From a checkpoint of a small autoregressive pixel model.
Training: muon at rate 0.0093, 9200 steps.
Rows from block 2, named by matrix and row number. Rows with one number belong to one attention dimension. Each number is 500 + 25 x the weight over its row's rms, rounded and kept within 0 to 999. All counts start at 0. Numbers have three digits each. After the name is the row's rms in percent of the matrix's.
# v: attention value (model.blocks.2.attn.v.weight, 384x384), inputs 220-274
# proj: attention output (model.blocks.2.attn.proj.weight, 384x384, transposed), outputs 220-274
v.2 088:496529504487483543492530489466473523514501524480514501471473484500507559494507527501527476503491500535507495509483519469442527531510481489487483520521499504480490448
v.3 095:534516477499506500550520517495529512496521492525526495510484499476499521495529467511506542531523530489501518510528493479518534468500448509491522496455488509466516520
v.4 089:485509522486489538512483487491478505474474499507506494509508505540437499519525493479517426491492512501476483527470491488499565475499503484507474514484520529539485510
v.5 090:529455484526490523525473491518525498484477498498500530421525491491498474497507497475499504492510525453508506496474540502529538456499442534485473497547520501501512444
v.6 095:523489475516539482505506499516488509521493484525516552499498520511476480469533481503475462509484460489468499502523507492455530481442516482507488509522508500528567497
v.7 092:515500471497492524518520493459510502548518501469491472490466492528527495551510532531492518510483516471467494499479518518463511550514460488484508486510468505450514444
v.8 094:485493550460511548533457466497466506477487518484493497492495517554514503554489533475506500519508549489453544486491516477470534505485495490494493482517516460482484526
v.9 101:482453516483513503519512503488518471542513531453510473523512534440543545507497520484524448489515449513533487463501471551454526542460483519498482503507518509511496544
v.10 096:502507458476473500534506519522474510494506491476494507522532478507455533543495501494448522502490516525536482498542488524487469572500540497485558493486523531420504558
v.11 081:507482515526559537473488505494499462510504518480514483487518508467510479511492489503555502531481498502454508475500486493541524493553500513482501504470481541453516491
v.12 097:508525505549471559504477500489477528493491495501489519470476496490486535485497501529458427496503493498444470540482531502512528472449502509508529493503515470507492498
v.13 100:501508469461510496510580529503530518503437515509514566531507534482481493483536481495451545477489517473504474518500510489510552501505490492527466502480452545541508495
v.14 093:475512499490506557480526520539498510547477533493515511509513508439522530486533496519542491484506540530498501502505469474505514543517495475522477479472491489504507457
v.15 097:509522508468482533478534451540459531474528504552455524520473495570490467466501486500492508510521474524533469524479504489535499486498515473512481476462477510531497485
v.16 091:512514524504492535485464476534501497490499522485519504544501487440507505503524516494518484523455547521489487474480508528517455478482525497486569513462480512480466497
v.17 087:510506499445509498520520521468489509539487503506499488486487514459471516482515532504496516506534531515499504449475504478510452473489562485542497511475490543518508530
v.18 098:511486518494543517508501467533554544487552509468507494488522491570512510522516488475487479499506518493504508505477509491503512529520497450504495531492495477526500479
v.19 097:510487529501543550477495513555520497521506537464534524474479497474491499493510520495480485505523481477545466493527465488505462506489479499486480488509517529487515493
v.20 098:486481481522468494475497470501516518467506503490486494526502491493498482495455504470507497482503482501452491487499517541521454497493495490485497523553506440525533552
v.21 101:502519530494520512512524526527486502489513509508485543506464503524490472522521494527493466507481497509492511479489457493521459546478535495497515543513473531540466483
v.22 100:535495530489499461494509439483483536503499556525513490466497506505497509505478511511490498526514462474475485502473503492507520526462528475504529482525481518530512520
v.23 100:500459529475489535535500548438511509481492516495493517469465495499502462528512496541473494496509529556548445493501477521480486504492486528512452480505481492536524501
v.24 094:520487515430503514510448525521464479544492486476522499505481492510489507475541501540485536474534535489504515497505525566492511510480433539549469494462498482479463472
v.25 089:523457511451486503504461511495525501520505506509474490553483472463496550459491519508483432484513468525496508503433525511543538529506481547526483512532516504459507548
v.26 099:469516507533505484482497471488483522534481494485521522483493468463531507501448520486544508532487454512501485511483498469477584491491475486418478529499533506522503457
v.27 078:498487508508508520544542455509524522442511505499490529523513466510509488504535510512476527483494502495511528513483485469492472517524508492493493496537509499538484469
v.28 099:486501514521514488537521549526503512507495493491498477507520479471507537470523488525532510500478535461529489490520460512473497475485455483481566514478470499515469435
v.29 098:488507456518501480491456491487567429499492490486520455465515484493531501552438506534526491484529504485481485470512494492490449452531471483532512486500506496510493473
v.30 102:488488502481469516494516471529491506488511517534509478509493524527513494512500511505494537493515449514504465526502500505503504518484495478544472506499501538508535489
v.31 098:521488508520483500504513528480521522518468485496511517511481511506502507524494500480499442513496478436497509525506542483523519522492491500505497461517531451552539536
v.32 093:522491480493514545491478479463477510505477495510521506520561499519495492481490509531486438498483529477484511460477518479509485490504474503530556493536478466502496508
v.33 091:530482533488525498468465467505515494455528488501512499511461468536490517464520510468517542483507546485523519482486534518502509464512507504488507501464514501471498517
v.34 108:456473489479500506496533462492513501514534525511514502521572514469491529497501510461525480489472499517481503496461511520508544507518506496486547511497466524492504509
v.35 100:503508530509476493466475484479494508530521494473543491493474481462478459521478496516444521492489497473448471494529504520546556516489484495521523522480512511461481504
v.36 101:485529538514509502496523505488542499484578504487536477494552470477499507488494493517487542513529478530555463505454487511483503503473512501482527500501508509523507444
v.37 098:511507476495495526496467528511461475482516444501461503465473497541485483555485505467511509512523479469461525472514518443537565546483468523498464496452478471458496544
v.38 088:483507550524481554447489512456481469499480511513470487491509532515531473538446480521558516528511500491458511479462485508495493505507470544521533458497490491471489518
v.39 083:487464480505513503520494518550493477468504485465487459463519497511515542472468494519555473530509491493517509505492540495537530501515458514506498491481504531476531421
v.40 088:488487471506516474506486499488479490495524479498496563548507462487497486497502490528474509502504510526494561515531491436496482524495485507526486518516503514518539461
v.41 085:505514527491498493489522449528535462472500507506464459479497481485525538469475514502577516520527534556527510536498502519460452457532488506459506500447511499499510465
v.42 100:498513496466455505504526491483514563496527498488501509465498509532489519507514530499501552522490509498486505532522524500521502486508550494481483522516517530485485506
v.43 095:514502526579534499554544487494481518455493489516502540507487496515493457483513495525519471544483464518472490478519535512511480499503513491482464515508438500473509488
v.44 092:526494459482500563469514504477531533508555518479480509548490480498500506510585488496499527462539580533497539480500498487490481496525471504514488565512477519475518518
v.45 118:510496483475501501525504479491484528523496500497514515578522511516492473527522490504518465521478552539533514497502493525491474540487546505474527504519485509495475494
v.46 090:509536476477515504553488514504523451523534474499512490522494523523491500506487476480551489478522471509510473476527489488523475496509516519518458505487488483499520527
v.47 097:507503535458562506480507503469531487501504510468509518460508500490541520488478530470471464488501502518489480502507511473472433493483515540501507521519475493547464493
v.48 098:502505525528491439506445497504499492498515526479507534505473451461523517504458497537504525519486457499493527520466522491517476510530515521496485503543493472475498488
v.49 090:548505500535480508463498468522488514513471510503504543494524515521534476464499515504496484477478528515461487516494534520544486494512497541512532479502489485470497428
v.50 092:501468543477485492523492466495493479484461519500500538522471481464516514515515529483509481492534530513479543505511532503519489513513501532512474533522476511440494486
v.51 098:490506562500477482507468486510495509508476566510519462527495491483504476518480481529494551511466489479458503497511485490503512474468491488525523499546530499534535549
v.52 094:516499520493527529467487545491511493521516473456505554494491521551490457463520484534496488509516517502491460499521495513510504475518530483472515497483501487520524527
v.53 089:460479505492490523450536540541470479491525523506520523496496540499498488497522488527494475512500477529517497456540479509498530498531542497510490469503515535494518425
v.54 102:461514475497492503499494529507550518486481505490491441520508514451521480467522486520518484519470443473479503490529475451505504463478481515510502508473507520488524518
v.55 089:492541451440518473492517497471499481524524455464500524510496526502521469537464507488521538485494529550476507498532480444489488500497487490481478533428474471543497518
v.56 088:482504467492498506552481478551517467550498462478483502555537470508488514529469504533475496505511488474480523485502491535482492526473533457522539489496521511515516530
v.57 097:492527464501487475443510502517580490513547479488497536526502501468502507501521489490516547513517526532529513510498472539481486513509542454483525481455467456470515518
v.58 098:515532549551534498523497530471470512469499527518472488477542521530492513501507495539538448517508488506557459468527472504527472518532479502499463481496448468447515491
v.59 098:516527465514495485480466489508515482452480474531501469464486509503518414525459494492501466540525543490506507479497517517559435507536553525481504480524480477524472532
v.60 092:493552484495433494467527503477532537528470498501472508511501497496462526472557493516438516500490435518504471515463464485506446489487503497521519502489535562515461536
v.61 101:507491509474540514501474500506518499511490523505500488467474481453468542446468502498494513481513496469484477541494496455503507508494537492485519512442513550502505517
v.62 109:483507470512515540540430448518470489488491493529518507479496503517500498477463492516510505481546528505463487510501537476483477431511426494507492498505504525455455483
v.63 092:507480514502475500471529528463543473519518503479506483518476520506517497511535508480498546504467485514425520478470518491470516494467506505507525491483495486488517550
v.64 106:516456515498527488484509504500512496494492504496506490484491530424515513507503523503537489503470443463456489544530526507485493476502508515534458495499513496534527559
v.65 109:462462531531490518479490513492492471523551504483512517502481464495483476467543500548563543488516525503527508505475471457498521472519475515479441506460479537489497498
v.66 104:491496494531460474467492495488495548546525504492525506508501511499510470498563524474521525487533498473495509542484532511491500500524513482512463490475538511538505506
v.67 101:491486559470465482503518505515489520492512483485483565454468496483497504484493479511437484511530492500503479511502537571540488538517491482521487464512514502507503456
v.68 099:530502513470516471523478502511481480484465535472497523490481490469498548503534511492454514495502531504512480482488521493511532478494523491512492558434487499516454504
v.69 102:500478517452454494545488541491486482459510490490482483520521463518498466517554506521480532513520457515484497460479473489494510547533505482535462506479497509510509532
v.70 095:501506525494465499503518497497526518521498501467464470519514513506495478492468513486540514507490480487523465524463521509502450510462503546514549468521463472472527484
v.71 108:478477498529497483535514522484502524533507510493496518466484517472492488502460486509513531527520502489478510489441466491490463580477529485561493493459497475514529463
v.72 104:544486492497490504493450526504483491485527488517549536493511515528511511503491473509481502500522511464459506521488508499481508483484520478491559532506502487539486520
v.73 113:559471535467528498550488521491497497508490510468494473475529487434440495521502473534445454501494541500525522507474525514480487513493503476510505483477546551527473494
v.74 107:492502486550516497495484529520517529482485468482481533458498498571501450521510514473497511488491487488542516525491491524484489488500513505480545472462472479511497575
v.75 105:471529513530538515495485482548494503493506510519454553511492503490504486492503497515520497502482491509506529481524469483500516530472505532499524474505508524503550548
v.76 109:492518497529490497515493503459547505506505505500510500494517488486512516495498518507485478525473446504541489513511533472480476501511505478466496549525480490529527537
v.77 099:492515495442483465485521495536528521452513501530477484495523538526514506518535493488532516498491450507506458533533523528500464477493526488464486527566492430523508519
v.78 098:492493465484526513473506520456534549503555481512498507553508538506519519516506500492504528467501474500522510495489501485523500537478524470531483510564529507538492561
v.79 098:463505505500504470488539511539520545539508514513467507501509524534511483497465500479526503477505536479545487510499492529496502509480496510530491476555492472475547457
v.80 118:502464513520476491515512467545484468472498490520529507544487492492524528498565484528526556512524549524494542497528514499507541454500530495516523508487535484485487476
v.81 109:485520542550493502487447507498500541511479517508475482522493532448492467511515503527536514517505513506462527535509457536480444470536484529540465488493552518538505503
v.82 111:510539484551513489463524518519519481465453488501499479505536525550530472459501487498560422471480552518551499501511514525480564489535454495470528498540450502415520488
v.83 111:509531484495486509490467476464484480527523517516526503478521503540505554498572535496523547471501546510510501516509534462498459516480478515512548544552487519484494479
v.84 112:505520487540497496526507543487489489509516481527515449499483522456494559503502525511462512501535464489520499499472491559469549521500532506501522546534461500520484446
v.85 118:492470542508519505549482507524502510509498484485502532580493501491490474518525484481510508511467490535520485525516504487499478516500468502549550506508489484530499550
v.86 101:482492499527518508520487502466529523512493473509474435534496506523476467524529514475495470510477501529541519508492516511509525519485490526508460504453553485489513485
v.87 100:479452488465508506501519478517481537510523480471521515542501498468496463456509489514533476512537487544530526516469483506512485503518486501514504468516527513532526518
v.88 106:502499483447466537494514486529499492590478492448460572499506456507490512470469535494432484483512463480533470498521505502506483450479494501506469498493511482482493522
v.89 108:507445472507484535524478509452503445484500478450513508487453467499495487493519467528516449487482483466445512485518496493480476514486465479492512488495478491509490500
v.90 109:513520557466495474536493487516444485470492519498516486489484456507517408529536488502559459469533535520501493524495510476476513492528444515477452502464520494496513517
v.91 108:508510473464465532501488495471489515499483501523499507492494498524446516505491497525540487506497541498500509511537477449505481474510465465489452492502490503508514468
v.92 099:500515561454453472490541482497478491514537495498499459503483509510527472490497521477479484487509487480519486494524486469474490511482484503494515466544547505554483508
v.93 105:502506500521495520508470506508482511498537532517503483480490523491511548515488491486511578455522543475460497522490451509481549442550504462516514499465509495455496489
v.94 112:492461529517493500512494530482499485439525507514513539481471472480491489503515478475520479516468471472522523514469497441502483504512468529470468460501474503524485498
v.95 101:512527547504535497495519482474494491526518511523509421512571551527501518496501499513507474524497480492485533488515515522487534553497457452493477493528500482532502485
v.96 105:513501505544513493533526504505521498531541529536504537494539508499498482480518534502513512485479487533549453484532504547497532477499521499488479478541487527473527528
v.97 112:494520466524478473526529501483538516513526475525516494546537545489505543508512508527491529515459489502448507458539481492489465474474487495524508497516481485508500527
v.98 102:493493496441486481519507472532475502501517520484446486488513484511510515497503510442492452457518535489486499464486509529496507477522500489510503522479511479469455488
v.99 104:522499466554547513458489528559522488539520512536470540461487533469519483530453502510438483512490531490488501478493476497486500482480512534521524499481515507459536464
v.100 104:502520496496535546464499484510522505527484500520544478484504499462439497515459489520525512531476524510472467531500502506517552510487464499493469441454480465496512527
v.101 100:530522477500465436529498520483513494454513506500499475511549542468519513542479468482523446502496546472466524502497504475443477491513488492470516500527481486486501462
v.102 111:495473485472495550482468455456495508517466507482513502481466479507485492473495526506511471531513502504520462482519516496537501495530483475490452491481527488519498484
v.103 106:461530554516516477470453471506489529480486512530510522460502521485538503501484455500543489523493499504515504519512454453508487493546460530524525527469512468505519471
v.104 116:447559485499478471488558483457493500526506522486475494470526514516492502482501477544498506486501496525496489511501499503540501511521489501511538502516507501482521437
v.105 101:529510546477485525489528522527495496501495499500459494514477506499516499504510504517476529481509560508503535530541489527510490470498484492535509554510532460494482499
v.106 104:469464487481504462520503491490493513501504502500509507475467504512492499539534556500534518511525484508497478513518472530480509532517506537455465515541476506460476490
v.107 103:521478484539501467504457517517543468472512526528520493489533518455523560436506479502482522479493503522456510532468503491534508489483451503492565534503467505521498468
v.108 106:486506512445467524492467510547502457507517503458485452523534513543543461503478527499490536514516501527489513497522502500477525507513536459508478449508486450454533482
v.109 110:517528526527468440514493493559510498472478463478487544498491487491497486490545502489511552518530525489515477516510514513493464495466522479527528493514482474443509497
v.110 104:502521555524483490476504501533487468469515491468494465531510490513481492503541501544528515512534534522509530530512543509497519508511485499476530462510514516533551455
v.111 105:492474489502508519449538485530521497490500472500470474530536493444522534510506527537481498510521564538488479470497515564516528498506495458556476506524495470466487482
v.112 110:513526501511511512567512510504512484562547526516475448475444513512488525543507507503504514500521501473479509462460478519489510497501536531537513525498473520511515462
proj.2 087:519501509479504436541491487500465496472480506548497505511513508479495457509498521523493469477537481488549508468486500530566484505494501484503451497460513477492504495
proj.3 096:529505520543511513447482479504444490465497499468470498513527520532534480492480551496485485495535474479514497566485483472514481499467478512536478503483522521533490480
proj.4 095:511503481533478439521470493497497483481491467519519491483531502514536512486496519484452515498527511463541515481530503518481487519540525489511512473491515471506504464
proj.5 094:497502563486499481456498519527487505542451556516479502517492523509491473534535536523522489492499508527521501503490515494508478507474554509516548514449510567542485534
proj.6 096:489496469465498498484503502484521508515541519510498459474532472467509474485475431513482527481472516505523463497504499481508464514496534509483483514485502490543495507
proj.7 095:514507464431510463512519529500516509485480532564480518506508497461501507482507520502540452462473469522535514488491502467571547460478525500511439499453514468508512513
proj.8 096:498514525540521478491487515515455500505513485524481546486496522486497493466538511516472493496486460475487493487500498509502479482492469470501517515482503450445513499
proj.9 092:520498467519482493517512552508454511475473493563487485492532477556495463466506487462465520487477541506434467527486518505516488497497492506499460471515494487487511488
proj.10 099:488502482496502502508500497483527498489519474506569486492495452502498487482450498507492463513503516479542479511537538463494521508508496524476477518506485462500521486
proj.11 086:516499503502477517493506523493497526495503563561493501469512471526494532481527500502490478461500521527493517496477505485507479503464515532504502509514516497530480494
proj.12 098:481507481512522430481472480513541499477467527510490483515512534523483469495491506517514491484486518475586477492505493534510488487531475484484475498558492491483515469
proj.13 100:501504532538499504485501499504472502477568509492518477496472512489513503475417470536486532513460533504498507503492486455483470478477510466502502499527491492504485490
proj.14 097:531502487544485446510473542490468493479490505530492511496554507528500492558510516481503502475455484458471486508513511473494454499465498507487504508551521487509490495
proj.15 098:497507479520475497464504505493523497508479510486512527494496507503501516500491524501516523483489550497491532492485488533462518534508462518481470478500512516501470491
proj.16 093:484492428439487443506530525516537502521503481521537502485502471556541504486449494493458536472494485467515516580502504471470546488525516506496503487573511483503550468
proj.17 091:535501522554532508514544509499504502502534464469515518503513495512537444494480448473522480488515509522469467499509523534474513501494451476496499507564507505473501487
proj.18 099:484504543437500491518492505506469509527499502549472493536475505496490535526486498480496472488514502515456472514526496553510486480490467524483548545454466461494529537
proj.19 095:504496464525493449535480551512501533436502486532521512531533447558502488491441522491517490485474536478491541561500492506481499490486514479498471489473499526494482500
proj.20 109:513499508492505490481496470484506502539487501504476520480528446507483478507483470561491528520489519501543495483479496481460506524555500518507509483560484466470526505
proj.21 098:481504503550475478453462496478502512504531467508513452491497511482533566482517506533530480532532497526483495509542504521456507485514454511493512517515541531484484546
proj.22 098:466484505478489533466481489501519496509534518506505490495500511516457493490533447472492535497477545526513500537511482530509456495506499504518483499491486454499480481
proj.23 101:487496495536513479505522499508498479512468479449488489510508528517478470527556517497544514506504485444486495508532513530519495475434482478531500485521513482468494513
proj.24 098:534501506586500438521507543486500494469500496477490525507507510505467449517524526530478487485483514485522493489512511463523521453497518485493523516539494538508492497
proj.25 090:509499520500467508455517555503495511483478508502516498474519454535545485467520506535552473490461534482484463489497499499455465514500540476505491488485528499538509485
proj.26 100:499496545533471534537513464486482510494505515488493528493459503499495470471519493524441515491518522492523504479522527514498453496446485499493514505524533560513490530
proj.27 083:511514498499519488470487534524493510530504512512523524529487487498490483506484536481545469504506514543509477491474505488467491516469477518462480510388501542482481507
proj.28 095:516496449511518545467518505491541486479509563505490481507467508498531459492493488490494509529515510474482535485502473479479503480487517515512427490567523565512536516
proj.29 105:509503495519521548524476489511438496475494516473488532534457546500471497494532514471513502488500477508467555487508476496537523488507532512544524495442502487463506489
proj.30 108:494501515537501496548471498515491496450526501490509491507494469519466506499479472498499501487521570496512527481489499533444504524496482478506489492491514505482477531
proj.31 107:499506458492472474536508497515490497510514453518508501517499493457484465490488462523502519475507500477519462499472476429481441523504546513513463509464487485482502510
proj.32 095:462499482493503435467514500507485516536514503490542507530476492469492466539515515543530496480493493513526489520486500470443492513510524504466497507482496518523477511
proj.33 096:495494520475553474529502520476531504506473508461450543474500492496491491518480524544522504519535455488488484495513482518528485501478498492501520476524507524497485510
proj.34 108:502496513473488487468493546516497490505470507559515494442475508530508475487479463515524496501507551468486464514490507481471494516524514509498483512515488485514526478
proj.35 103:513502499550495536490494477511522506481510572511484512506485500512486567483505516470513460498516541546524527511496483554506496469511506500517501488489477519514511506
proj.36 104:483492512465487455507509528498498515474425516501529482515471511570482510542472521460551514532478563500484507480513503515484471532447506516496516502480463551515458500
proj.37 092:515494523516497488532489527493534520479525508497506503473502495495508553481502477484477461500481470496505521505480483499506464511519551480520533505478485492505488489
proj.38 098:494507485533502492464505466518485505550488514497552499478492501517500538477572504516562453478525477498470455475493500542510463542489482464515512525538529436500493502
proj.39 089:467501537508490492475508524515495489521479514508520492508484499518483479518500508531501511523488548466526540494516509522485471503497541507496495523519508555537499523
proj.40 094:498492498527507495551514514486523502505497482504545480482485538501498522524492481454514488501475466492504503514490470505529478555472532480494511496455497504481529515
proj.41 085:487500461482481507492522528513510501538511561516467523494526439524481468508553479505466526476472501511531525520514532473537501504495471516471486505522485475550469487
proj.42 101:515492499543503519460502494505500487498483493506507487493473500470502481492502500502491455521508514519554506487489533513543489474511473505505496501456508486522513484
proj.43 097:497503475461518438468478480515506507518520518507514464513514527507519514488487472530512526510512541474574517521456468526500484494457502480481475513535533504518507523
proj.44 099:493485491517501483484539528500485503471472485489503501491513499518518516515427521499510477485484444513469496527483495497501467558445468472515521451487518499492471471
proj.45 111:499506512503486495502490535489507500479482501528518498500496475532463467487514477444450501485520486475454459506495519488472513509505469487478525494489535554538490482
proj.46 097:511510495518495475481473515505497493453508491462482474513510530498479551517526515502470515503487520525493508541497491515540554452516500497487551515484498526535483491
proj.47 099:509499474497512467537461530509515515491507501517496501519482505501435478475543483478539524537470473484473517509519485548554513456527489505493494512482518481497497510
proj.48 094:507498454516505505504476511495470501504479491481547516485517527529472512484527539512505518483451557531512492494501486504508462503485536528488519494463506507547523488
proj.49 092:497498505545482507475536501517485486505487532506500482551487477494521531479542520497545470519513488527547489549507497513505524483500482504478509506528501475527513521
proj.50 090:510510494535504476461493500486505489513476480492498520501519473510543509494442482515498499506508489484508478523488506512499505483479503490493507493514545522514490494
proj.51 102:506500485471516503461484455492471481506518501503502473463522510534497505497497553520460461499511495493510441509501496488497502518561515524508502509465498463472505506
proj.52 098:470500476554520499529499499490491507498490455458518468472452547483442509476469498508531512528506527483504511484531473548527434512481495490507520499528498483492523489
proj.53 095:452487540555493492515547497493528497495523482504505449480498458494483566507436520517492500498512578521547516507497497470467486505492463498478528502470505484498499522
proj.54 107:502501492517511554506491479510467524521516525493531536466480517569514489512488477507481490471520474488453513463484498518477464571477500474503503474502510480498523511
proj.55 092:525495487522490499534499505502459497491506471511554533477470491475461485506494476498444510493511471461518499476511518520552509509498536539495500500530517487493509472
proj.56 095:497509502501512497483479517500493509436515497511530504469511484519474449533526519490463482487491519499470478461493483467503486510534520533470501492501493475458489492
proj.57 096:483504501562498530535493475510470491492451469452505533496505478513493496510421503484481528500492511474489537497524510471466485506497458526494492496555517520541512450
proj.58 103:494499484458519478474512448496539494543468499511530479539476514501544537471520473499525512503510511479509547503490500488448492523457501487515472514533531456518501514
proj.59 093:488503536436523515494513499520461512522529450424450500534509522508461506496471530500486541508486441521486517509496509521465535503531508477507532491461486507511512508
proj.60 095:483504513542464529493477483537484507472529464470530500494488496505501493487487533515526487499500536481471482500498499530502543531493477504518489475539503523503532489
proj.61 104:536503478526499539503482528480524490452545572497505486460522478548554512476517484489556442475523483502520501475508511544508489488507506511489473515526533503507501460
proj.62 112:496497477455505503431483492507497500504490528496501516533551482481545490528506500579502462470500459430536513510499480556557511499494534504511495515548492535502504472
proj.63 092:491494477535509503495497495503467485541497471513507518471505519485496513456506516465528483508530505510505495503504506483522461497500505519531522512485490456497508502
proj.64 107:488500519490530495466508492506525493542476457505494481519496486537467524490470472504479506488533506478546523469522489518548500556519473491499548487521525503508508433
proj.65 103:499495480491492486529481551506522492458492505482506438507466483524489552512446477489489479490514494506487484533511522503464485575513498507523514495497494524502476538
proj.66 102:495502499481484492504500485497520491495507541503516534433498504467470539512474462522487448523512529507497548497497494466474460498478497514493520500492478485487506509
proj.67 098:515508494494490548513500511508502506530475483494505474538535502517513548542564537512523486516495548485499470493483532470469489469497492501518495490501442473536493549
proj.68 098:500493510526497464477505483487489485511508464517499474562534491507491516511492522472496503482490510508523516510509503494488481518500515518512477496509515494508490525
proj.69 097:511498476514499443519504530518513486512475501482474528496499469465526524497482478477533503492533497443547472522499496536504478498489489509499498501542514523520465494
proj.70 091:500491489535506532486452525481499499493474480480515539487540484468509517507518455490478445506482506502488456466492504489517571526512506473521437493481522512489500541
proj.71 108:484493515511513537489479520495506499500513448462510455478480507525477540504477512478469494507492491512533449490527500510514512501519471470501557490518495494533488518
proj.72 104:516502484499507481512461524498552503516509490494462475553533499491460475511504531496536485515500476521520465525489495480463489493495481502487502487482492479441493543
proj.73 109:519497511524515488492507496527479502503438496454512532515524512561483503487549564509538502492497495483521479483515471476506478493475468509496492492486509523495496532
proj.74 103:516501466463479486536492521500505490490490482493478487493503493452489548543470487512520489491512525530475514459500474503467508473485489485513478501506486498562499468
proj.75 103:522503471496518482528535502483503497452495535508484483452503497491530523545486536518502521493489465502484515456495505515497485463513505511479485508487530459534509485
proj.76 103:501496486484486495480518480491468503530502479521510518523479522509499490511493496536511490508512503547479518507524502509515473520497472492515527495454539503496508504
proj.77 100:481501474479467519447499483498550513537492498505513491510498508512463441469508474500486509506463516499477545532500493519496565499532469513499508535490514470488507504
proj.78 097:509501510529478502451470481528518475478490543509469545465462510541495506473477495537511516530502517485507475486539488519468501507574492517507529466529467449471496432
proj.79 095:486501447505499481473499560477508507498506553532495469477534505460501460525500452460480506530483481476486520490436498498439500490513492508507512525496502456477491514
proj.80 112:499506483520510449478481513486496508523459516512493470512515491495463506508490500485481548516504521480486484496505508479467432529467537498511481512463502476465505495
proj.81 101:481509459491512497503531494512513483512490479497464521518550515505509511500489474468438466494495503531555462468471485458497479502466476499491522515491511489526498468
proj.82 109:488500503518509525496512472511498503476514501513535471497449470471498482525472529512539541505484487522495495493500505482505500529509508504489521475514513494489520523
proj.83 106:513502519508522488544516515504491505489488498496488531582469495484493453471485531489461484490532530475533501488528499527520496516556510502486458489480471489482507567
proj.84 114:554500503509523507516490520485545514555501440512467489512475499507523460479471459503576523507504507448490440501477495409521456518485478498498493508530542549505516514
proj.85 113:505498477533494526482488543509533498539479464518485489483484490472518511513524462497526543512500477499490489477504505526504507507542511501489490488496483539497511469
proj.86 099:455494493552494504483467464512524503453505511501489502456501493473480507464517462491493520483535458516496503471527485478523544496560543505512504502528501561483503459
proj.87 091:459492465519501531499500460520527486545520535531475489464489502546499533526482452509544509550521499487468485476477499543512503530476483501497543498489501501496480462
proj.88 097:520503496495503470514497557492516507492486490504537460509496506475502493509494463543537480498478513488447508514490514533546495505500520516506500507515499525478504503
proj.89 109:544501512483501516453493524500523501493458452490502514485513479508498478504512534513485512503493518469508449514511480543495548524516515498507480492484484509457507506
proj.90 110:524500471473482495501536526495545489527508513464528455530516465490492475458470467504453494502491478497490494451505475525503480514501479487473547516528488521479511470
proj.91 102:525500500508488484490493467511506506488582451537519499500530495544470457495520504479496477491496492512495466508494503507485486505503506508509468494483511476477500536
proj.92 101:517501464471519501518481533485549497520461524487515509484534474439522447470495448482519521487498503488501474508496493511492520521535517498494534494527530522472510505
proj.93 093:496499492505488506472501547487496504483449464510515485490498476486482525516462524478488508524510522521537484543498487470457433497475510523484467517460483531499486498
proj.94 112:494500485476496508486514457514530492524481484509519489544519469499465513499466529532531473495520548549502487501499493549495485474478510496507473492495498471526490521
proj.95 101:508498457538485513504484496505495485474523495525455564494440473489536485466553485499484479524517535494557490460477497505533492484536544515494538515528526541485500474
proj.96 107:514503479497474497522524531512464498508471490519514492508483472507495499514489461502507487491501536539490546518488500494486462532514437521490511482421506512514513511
proj.97 102:488509542474505451496458514490464486497499551473465548476491496465520491457502491487514470529500566479542504496502500571565498474497481517523512505454499519520492492
proj.98 101:474502515546524498480509486489527512510518521494485545466534504540499494531531495519494487528510517508525490497508517515519533539460502497495494476461504532505500483
proj.99 101:498500520499485493490481516510433512439489496489452448491510515507490496543512482444520529468506478518469548539467481509460516521496520503521486499531486502503495522
proj.100 097:502504497491489543456472453514459507460520465537502494486484450517515491503559485474490467501484526502486509498475492516493504505500498509503453499491493484503512450
proj.101 097:488491539485488529465544498487478496488521528496515577473499469480461520462511538521504488507500512444567466498496479514586526530515530519499538507526507477480500517
proj.102 113:512491521533511508516507473520480492489498516540523418562550516549512508511517508488485492499483526446481493497498496461499538508475483521514527512519477488445498492
proj.103 108:514499493505490503526518524500468499559497485521473428511486528530519508515529491497464461509497462539512515488503479482494453494512508507514548513505487519490497542
proj.104 116:469492538469510527503512488495509485509518504540520516480474473465528407506531442535486489472506497500483516484473488498464466482536543482499485496475501524513467521
proj.105 095:533501546454525473452489538500543492545469530481513472474522531489521474477475507469489530490522500517478471464497492445462477499505560501494478514504506480510481507
proj.106 106:483503436490472485526530547507502493463482515470475514524508485510542503514486521500468491532503550541542487499491499496523515504542483459490454515473492439553500552
proj.107 100:480504500492506509516509443504473523542483449535487509507475511524439485484499514466494474485518538513488505449503502517459491529460531501494446512440517465484499553
proj.108 106:517503499514512499494517457498478504503535537483500494523512504481471468502496500518528527507499536524480475462508488552512499528465500512493477503514502482548487556
proj.109 103:513499524480472486475521536483456495529505463453552521463500475503476528499497483509509515500525494494471502475518494482595547504532473487503495497515520518483499533
proj.110 108:476498478501516502523460486503468508467471486492519539537516515458506549473474546526529497466494502523536455474482506481482481526553548500540480512495483513489482564
proj.111 104:532495489542479482473477501512486493546483547486459505482488497522537493506522478499478572518514484502503468480516475462484510532514462467499534503483489525538503476
proj.112 101:494495509470539528450478556509478500517472480517488509484542523453528462483464477454522483500509513511516474516488526480485451483519437494511470505495531504522491523